A small segmentation model, trained from scratch: depths [6, 6], widths [80, 160].
Rows from block 2 of a small segmentation model, named by matrix and row number. Rows with one number belong to one neuron. Each number is 128 + 24 x the weight over its row's rms, rounded and kept within 0 to 255. All counts start at 0.
After each neuron's rows are labels from the 100 images, of 14848, where the neuron reaches its highest value: "top examples" is what is common among them. Only what is clearly more common there than usual is listed. The data: drawn human figures in many poses. In brackets: how many of the 100.
# fc1: MLP up (model.blocks.2.mlp.fc1.weight, 480x80), inputs 0-79
# fc2: MLP down (model.blocks.2.mlp.fc2.weight, 80x480, transposed), outputs 0-79

fc1.441 [127 138 168  99 145 140 116  88 108 194 131 123 139 171 118 145 122 139 123 151 118 133  99 127 122 105 129 112 130 158 131 149 147  92 120 123 120 146 110 104 119 105 140 110 108 110 147 133 124 217 138 123  99 115 132 144 132 123 164 150 112 169 144 119 139  71 106 126 113 126 143 124 158 110 171 133 139 115 185 155]
fc2.441 [122  77 144 147 182 139 160  95 137 108 111  94 127 155 163 115 129 146 162 146 144 117 117 179 153 139 139 105 180 109 137 142 107 180 151 172 113 105 154 110 126 179 113 159 119 111 160 128 148 147 136 160 115 143  97 168 143 115 139 145 117 131 142 144 116 104 109 154 136 114 141 107 158 141 103 140 150 133 126 112]
top examples: purple trousers (27)

fc1.345 [130 129 149 138 139 125 121 156  88 120 154 112 138  93 148 121  87 145 132 128 124 128 159 125 125 135 149 112 112 136 100 108 137 118 113 129 135 123 131 122 145 142  94 110  94 126 115 140 123 190 135 140 122  95 122 143  79 141 165 115 119 228 128 118  90 108  74 161 177  96 139 143 122 144 109 129 139  97 128 130]
fc2.345 [156 125 143 124 109 120 116 133 124  94 185 132 124  73  98 148 136 118 164 149  92 119 129 149 115 148 175 148 126 152  80 113 135 171  98 134 162  97 147  84 161 124 136 107 133 110 137 141 127 147 124 111 151 106 161 128 168 138 140 133 140 137 129 126 156 119 141 106 123 152 122 128 164 129  73 128  76  92 104 112]
top examples: yellow trousers (33)

fc1.245 [146 133 124 138 114 109 141 110 115 130 154 104 111 110  82 128 120 136 114 140 102 147 109 137 150 129 143 111 107 147  92 121 153 127 102 106 120 120 147 122 110 126 160 216 116 117  97 144 139 154  69 111 122 126 119 141 190 128 164 133 143 150 149 136 194 139 132 124 102 125 123 128 154 112 198 135 133 122 130 125]
fc2.245 [139 140 111 123 102 149 169 160 117 160 167 172 141  92  99 158 122  87 121 115 130 120 108 151 155 122 160 146 133  74 131 106 148 129 131 114 152 139  98 134 138 104 107 104 113  99 119 111  81 160 109 123  79 166 131 132  86 152  93 126 136 169 115 112 169  99 116 109 131 128 131 149 129 113 119 169 142 117 159 139]
top examples: yellow trousers (35); yellow top (33)

fc1.42 [129  92 102 146 111 158 133 142 113 104 174 117 154 130 181 118 125 142 139 132 168 186 118 110 131 124 127 163 111 159 120  99 167 115 132 142  89 104 125 120 129 113 172 138 112  84  77 140 109 143 157 112  98 127 131 153  86 111 131 135 136 124 128 130  91 115 142 128 125 136 102 142 173 138 125 124 113 198 122 117]
fc2.42 [125 134 157 123 120 156  61 122 147 148 165 123 109 113 135 111 112 114 149 117 102 157 166 128 117  92 116 147 176  68 122 132 147 124 161  71  92 131 120  71 145 107 151 134  98 136 124 117 169 116 147 114 129 139 107 117 135 101 130 149 140 145 147 155 119 137  96 108 116 150 117 141 158 100 133  97  96 107 128  99]
top examples: yellow trousers (40)

fc1.250 [132 126 146 123 104 124 174 125 163  94 128 111 124 106 130 156 158 121 137 121 112 149 128 174 106 117 107 122 130 144 120  71 150 133 117 137 147 141 175 121 126 141 131 153 125  84 117 126 146 171 126 120 123 213 106 110 107 152 153 133  78 158 139 132 111 169 101 125 128 103  83 131 130 168 125 155 132 157 136 122]
fc2.250 [146 155 136 114 153 139 117 119 164 151 158  85 144  97 125 149 136 157 144 133 153  95 127 185 135 118 122 123 170 120 132 176 147 115 167  91 111 131  88 124 175 128 135 141 168 105  99 117 123 125 132 101 139 148 106 146 141 131 105 128  72 103 169 127 142 114 141 137 109 143 148 163 164 128 112  92 148 168 145 129]
top examples: yellow trousers (33); splits (27)

fc1.137 [128 143 102 103 129 101 184 191 132 125  91 166 110 109 137 146  85 110 126 126 115 141 116 154 142 134  68 139  98 110 135 110 142 151 160 125 100 137 125 147 147  84 124 119 138 117 147 159 138 154 114 147 128 117 145 154  72 130 159 124 166 110 151 132 130 139  86 164 102 114 118 147 144 124 133 167  97 101 119 142]
fc2.137 [131 109 136 146 126 141 146 143 124  95  83 102 117 110 169 135 134 121 146 141 123 145 123 155 111 103  71  88  82 165 155 136 117 128 117 173 146 111 109 157 132 134 105  93 127 124 110 130 128 155 122  84 143  62 139 124 153 136 166 121 123 132 133 143 103 160 154  83 162 143 134  90 103 102 153 142 134 118  90 123]
top examples: yellow trousers (26)

fc1.11 [136 107 107 124 142 128 124 152 137 105 120 154 128 127 198  93 135 130 143 139 138 121 138 126 119 157 125 159 114 129 143 120 121 124 103 115 123 145 127  66 110 143 110 161 133 115 123  69  84  93 143 124 162 140 113 118 119 129  38 112 137 174 141 128 140 164 122 129 129 145 133 127 136 122 187 155 122 150 131 101]
fc2.11 [151 135 116 105 101 178 148 125 146 140 117 133 136 140 103  98 133 116  89 104 136 129 150 129 121 162 174 151  96 144 117  88 105 154 106 113 123 121 119 191 105 114 134 136 141 132  98 160  50 144 136 141 115 103 126 132 112 129 102 116 117 168 138 113 112 114 101 117 122 150 121  89 107 154 142 103 108 184 126  97]
top examples: purple trousers (34)

fc1.65 [147 115 100 148 134 130 126 101 148 150 152 112 162 143 119  95 115 136 140 114  84  69 135 169 112 164 122 184 172 179  65 120 112 138 137 168 128 115 156 126 142  89  64 140 127 159 113 140 129 116 137 120 140 117 124 125 141 147 128 141 162  99 108 152 123 152 138 115 128 137 114 124 133 106 108 158 109 144 119 135]
fc2.65 [108  96  97  75 133 124  99 162 134 116 142 127 115  99 160  98 122 139 127  90 173 125 121 157 134 130 117 135 160 139 121 151  85 118 138 108 125 122 153 112 139 117 103 141 142 128 111 140 136 126 124 117 107 146 146 210 126 130 112 147  79 131 121 124 113 164 115 148 115 154  87 116 106  64 154 146  96 127 145  92]
top examples: purple trousers (26)